Weights of a small segmentation model.
Data: trained on seven-segment displays showing three digits, 97500 training examples, 5.8 epochs.
Rows from block 4 of the encoder of a small segmentation model, named by matrix and row number. Rows with one number belong to one neuron. Each number is 200 + 20 x the weight over its row's rms, rounded and kept within 0 to 999. All counts start at 0. After the name is the row's rms in percent of the matrix's.
Before each neuron's rows are labels from the 100 images, of 14976, where the neuron reaches its highest value: "top examples" is what is common among them. Only what is clearly more common there than usual is listed. The data: seven-segment displays showing three digits. In brackets: how many of the 100, against the usual share in percent.
# fc1: MLP up (encoder.blocks.4.mlp.fc1.weight, 768x192), inputs 128-191
# fc2: MLP down (encoder.blocks.4.mlp.fc2.weight, 192x768, transposed), outputs 128-191

top examples: green glow (38 vs 16.7)
fc1.644,100,171,181,216,187,253,189,235,193,208,223,170,207,184,227,193,186,194,191,209,193,209,198,213,226,210,222,211,165,203,213,239,164,214,196,191,217,182,179,217,173,238,196,215,195,188,188,242,191,196,215,177,187,175,213,191,206,202,163,224,203,209,234,196,215
fc2.644,101,212,186,188,208,206,198,201,182,202,219,195,200,192,195,185,196,200,203,194,191,186,187,213,209,187,197,211,200,203,214,191,202,201,204,205,203,203,203,192,215,191,199,204,186,202,205,192,171,205,197,202,203,200,206,204,201,181,219,198,212,205,200,206,201

top examples: the digit 1 (56 vs 27.4); first digit: 1 (27 vs 10.4)
fc1.127,099,202,215,222,236,189,187,209,204,223,234,220,174,177,188,177,176,170,183,220,198,196,209,177,164,203,153,234,185,185,185,217,194,215,199,191,200,190,215,227,217,228,193,204,217,176,171,192,212,193,146,201,198,168,195,241,176,182,185,191,193,228,229,170,216
fc2.127,104,194,201,200,204,207,204,203,196,202,194,197,205,210,199,200,202,211,201,195,201,204,188,196,208,193,204,199,202,199,201,207,199,194,192,193,201,200,197,205,190,199,201,205,197,198,198,194,200,201,198,198,197,205,200,195,201,202,210,199,193,200,198,210,183

top examples: glare (62 vs 30); white glow (54 vs 17.1)
fc1.180,112,177,195,200,213,226,209,214,192,231,200,218,179,180,223,220,173,192,200,184,205,210,181,193,197,199,170,215,213,253,197,176,203,201,182,174,193,233,201,207,219,218,199,172,194,207,205,211,213,201,216,247,188,186,187,197,213,219,206,229,162,184,191,211,213
fc2.180,094,207,198,216,195,199,194,202,196,204,209,211,205,200,198,196,205,202,203,187,192,189,194,196,202,189,191,200,191,190,198,192,185,204,183,208,204,193,210,210,200,207,202,196,189,199,198,203,202,197,198,200,202,197,208,190,188,198,209,190,197,201,204,221,204

top examples: third digit: 1 (28 vs 10.3)
fc1.192,101,206,229,244,250,209,204,230,188,194,208,204,203,202,200,231,230,156,211,232,216,192,179,219,183,211,198,191,205,176,168,206,208,225,212,223,224,205,210,203,226,208,186,174,197,190,206,168,205,225,226,157,214,199,183,225,199,209,210,228,179,194,206,178,230
fc2.192,103,198,195,204,205,199,198,202,197,203,190,204,213,198,195,196,206,199,197,197,204,210,194,190,199,206,201,192,213,203,198,205,209,197,205,199,204,194,198,197,207,204,208,196,198,199,200,195,196,203,204,203,203,207,195,212,192,204,188,202,199,204,207,191,188

top examples: first digit: 0 (26 vs 9.2); first digit: 8 (26 vs 10.2); first digit: 6 (26 vs 10.5)
fc1.230,102,176,184,201,215,178,206,207,213,216,188,203,168,190,206,163,249,203,202,208,230,215,218,181,208,209,185,185,189,219,204,198,210,214,219,187,198,174,170,167,162,227,180,173,229,213,249,206,182,192,206,187,197,188,198,180,207,184,229,211,203,185,207,184,223
fc2.230,106,206,203,205,202,189,201,195,199,202,198,209,187,194,192,201,206,206,193,205,198,199,209,197,197,196,207,212,200,180,191,188,198,204,197,202,189,197,198,197,202,192,208,203,206,195,205,199,200,198,196,198,198,210,214,196,197,193,200,193,207,194,200,208,208

top examples: dark on pale (88 vs 16.1)
fc1.228,091,199,162,204,209,220,189,194,172,219,192,199,191,191,219,195,185,186,185,202,185,194,194,193,224,191,211,210,185,216,212,203,205,181,215,195,177,203,181,210,213,207,195,192,212,162,194,177,214,179,200,190,185,199,190,176,211,198,167,219,214,214,219,216,221
fc2.228,104,206,200,217,198,196,200,198,188,197,192,204,209,200,198,202,201,203,194,186,191,210,198,193,206,201,198,189,209,203,210,194,208,194,201,205,206,197,190,195,201,196,202,195,189,203,188,191,194,208,196,196,202,198,203,192,191,209,210,193,195,208,194,198,198

top examples: the digit 1 (55 vs 27.4); second digit: 1 (26 vs 10)
fc1.199,104,177,161,245,181,214,199,176,169,220,214,223,206,217,235,217,173,174,166,192,192,209,188,205,177,208,141,203,216,210,192,177,198,240,192,171,219,216,194,229,189,154,209,189,187,157,184,212,214,217,225,211,177,176,208,185,167,183,192,219,210,195,196,195,245
fc2.199,095,204,197,200,203,197,181,194,200,200,203,195,193,199,202,199,206,207,205,195,200,205,193,194,216,192,197,199,212,206,211,209,204,202,209,186,189,194,203,203,209,203,215,208,193,191,196,193,189,204,207,201,207,203,213,186,197,207,196,205,218,196,203,203,210

top examples: white glow (36 vs 17.1)
fc1.251,095,195,168,163,181,238,183,204,207,219,155,207,219,193,217,235,185,189,221,219,203,201,200,221,218,205,203,174,180,161,206,210,179,214,196,215,165,203,219,222,192,200,204,209,221,215,216,208,176,212,184,203,200,199,194,206,222,221,233,192,181,187,221,184,204
fc2.251,103,203,200,204,204,198,193,198,210,183,200,194,197,198,205,211,203,193,202,191,202,203,189,184,203,204,200,199,209,210,197,201,203,186,201,204,202,198,193,197,187,198,188,191,201,206,206,210,193,192,202,189,197,204,194,212,188,211,196,197,192,198,197,198,184

top examples: white glow (52 vs 17.1)
fc1.764,103,206,175,185,227,231,191,219,234,215,185,214,181,205,230,232,155,152,198,189,204,197,213,219,213,218,193,176,179,213,195,177,208,190,202,234,216,236,178,220,181,225,190,196,164,198,199,224,205,195,227,214,202,195,181,203,209,195,222,198,196,176,209,188,183
fc2.764,096,211,198,192,194,203,202,206,200,191,200,196,204,190,200,196,213,214,190,199,175,202,202,186,190,207,197,206,187,200,202,206,201,203,202,203,194,205,204,213,203,184,207,196,199,199,195,204,202,201,191,195,192,190,190,194,199,200,199,193,197,202,195,201,200

top examples: amber glow (35 vs 16.3)
fc1.140,106,209,216,174,191,215,201,198,228,203,204,189,209,213,222,153,183,208,180,199,186,213,204,222,226,211,199,177,191,206,227,198,186,173,178,181,182,201,186,187,154,187,195,204,224,213,205,163,203,207,196,189,226,188,176,232,213,252,178,208,188,198,213,219,201
fc2.140,101,196,194,193,202,191,203,211,200,205,195,189,198,195,196,190,197,203,194,210,188,204,194,202,202,190,209,202,195,195,189,213,199,196,194,191,204,198,202,204,214,206,200,196,194,197,201,187,209,205,203,192,195,209,196,206,190,212,204,209,190,219,212,206,184

top examples: the digit 1 (59 vs 27.4); dark on pale (36 vs 16.1); first digit: 1 (27 vs 10.4); third digit: 1 (26 vs 10.3)
fc1.58,102,169,186,185,203,212,227,181,176,181,196,213,211,191,220,179,182,169,200,177,242,211,208,190,208,218,182,230,204,211,204,219,200,213,209,164,218,211,190,187,165,176,227,206,218,160,189,182,210,198,202,207,218,181,217,192,207,187,200,220,194,186,230,184,222
fc2.58,103,202,197,205,193,200,191,206,208,205,211,202,200,200,196,210,198,204,193,196,198,206,213,190,210,185,200,203,201,196,193,203,192,195,198,198,198,203,204,205,196,194,198,192,196,195,194,205,202,201,194,205,196,187,205,194,191,196,197,201,196,196,187,201,203

top examples: glare (70 vs 30); red glow (36 vs 17)
fc1.189,102,193,187,232,210,171,193,208,177,217,180,222,194,177,219,231,188,182,196,211,213,197,223,204,179,199,184,220,204,203,211,168,215,192,169,225,224,189,177,184,173,218,231,164,195,213,168,197,233,187,184,190,227,228,205,193,191,189,196,188,170,219,211,218,230
fc2.189,107,197,209,210,198,201,204,207,205,203,195,190,201,206,201,205,204,207,207,187,191,194,194,200,183,188,218,204,190,209,195,202,201,200,197,202,203,204,204,196,204,209,196,192,194,195,201,199,205,203,212,205,199,194,199,203,199,192,206,203,199,190,204,203,205

top examples: dark on pale (98 vs 16.1)
fc1.191,097,204,202,183,215,197,196,198,187,188,185,205,218,212,174,206,188,165,190,177,217,164,175,241,188,206,230,219,173,198,192,188,210,191,199,186,235,225,212,186,230,168,175,196,178,196,167,194,185,171,219,184,201,209,208,204,169,189,192,198,183,218,204,190,181
fc2.191,104,195,211,198,200,207,189,202,204,206,197,203,207,209,190,204,184,205,183,204,193,209,203,190,203,202,188,194,194,202,202,199,200,200,209,198,206,201,194,200,204,199,193,186,202,207,195,191,198,195,196,201,212,205,187,191,202,199,201,197,197,203,201,212,199

top examples: dark on pale (100 vs 16.1)
fc1.450,099,195,221,180,242,240,180,163,214,227,243,218,186,162,190,173,191,182,159,224,210,155,186,211,179,195,194,197,216,232,192,222,202,188,222,205,185,162,238,197,220,178,192,189,202,223,217,186,193,206,218,220,207,207,215,216,172,209,192,201,212,202,188,194,185
fc2.450,103,210,200,199,199,203,210,206,187,199,196,202,197,193,203,193,197,200,212,197,196,195,211,209,194,194,202,203,192,208,204,193,211,208,190,202,193,201,203,197,202,199,200,196,196,197,196,211,198,195,199,190,197,194,205,204,197,192,204,207,205,199,201,192,205

top examples: dark on pale (53 vs 16.1)
fc1.14,097,208,187,190,163,151,204,173,173,232,170,196,214,203,194,209,203,188,196,172,194,169,197,239,210,175,209,195,229,192,187,219,194,197,185,213,209,212,189,175,211,219,183,195,218,225,153,184,217,170,214,214,228,196,194,169,192,204,186,194,176,192,199,181,196
fc2.14,106,191,205,207,198,197,199,194,194,200,203,203,201,193,192,203,206,210,207,195,209,206,194,195,208,186,198,201,208,191,195,201,194,197,198,212,203,198,198,197,195,180,193,201,196,198,196,205,191,206,198,213,201,196,194,194,197,205,196,198,204,199,198,198,200

top examples: blue glow (37 vs 16.8)
fc1.570,085,202,168,211,210,166,169,209,216,229,210,171,233,175,231,216,215,198,232,200,206,200,155,193,201,213,197,210,210,202,183,176,187,206,219,192,224,175,199,221,190,206,216,178,199,213,190,207,207,243,195,216,152,188,193,184,194,205,163,189,206,201,193,198,186
fc2.570,101,210,197,198,200,198,186,193,196,196,204,202,200,209,204,187,206,198,209,202,211,199,209,199,191,187,204,187,201,190,199,197,196,198,212,190,203,193,210,201,203,200,213,200,197,206,196,200,201,213,195,188,194,211,205,204,207,200,198,201,194,204,191,208,196

top examples: dark on pale (35 vs 16.1)
fc1.117,095,208,220,168,203,203,189,209,205,204,184,189,223,223,200,215,164,150,174,206,218,193,188,167,210,211,154,200,199,174,195,186,197,194,192,175,173,187,182,194,224,209,194,179,238,191,181,174,190,226,219,177,216,191,228,223,172,199,156,237,226,198,224,240,242
fc2.117,108,192,198,208,200,195,200,198,202,201,200,205,187,199,203,197,203,205,193,201,202,204,189,201,203,205,200,198,197,203,202,203,195,199,204,196,197,201,202,202,200,198,203,201,195,201,199,211,192,196,194,197,195,212,199,206,208,193,197,203,199,188,199,197,193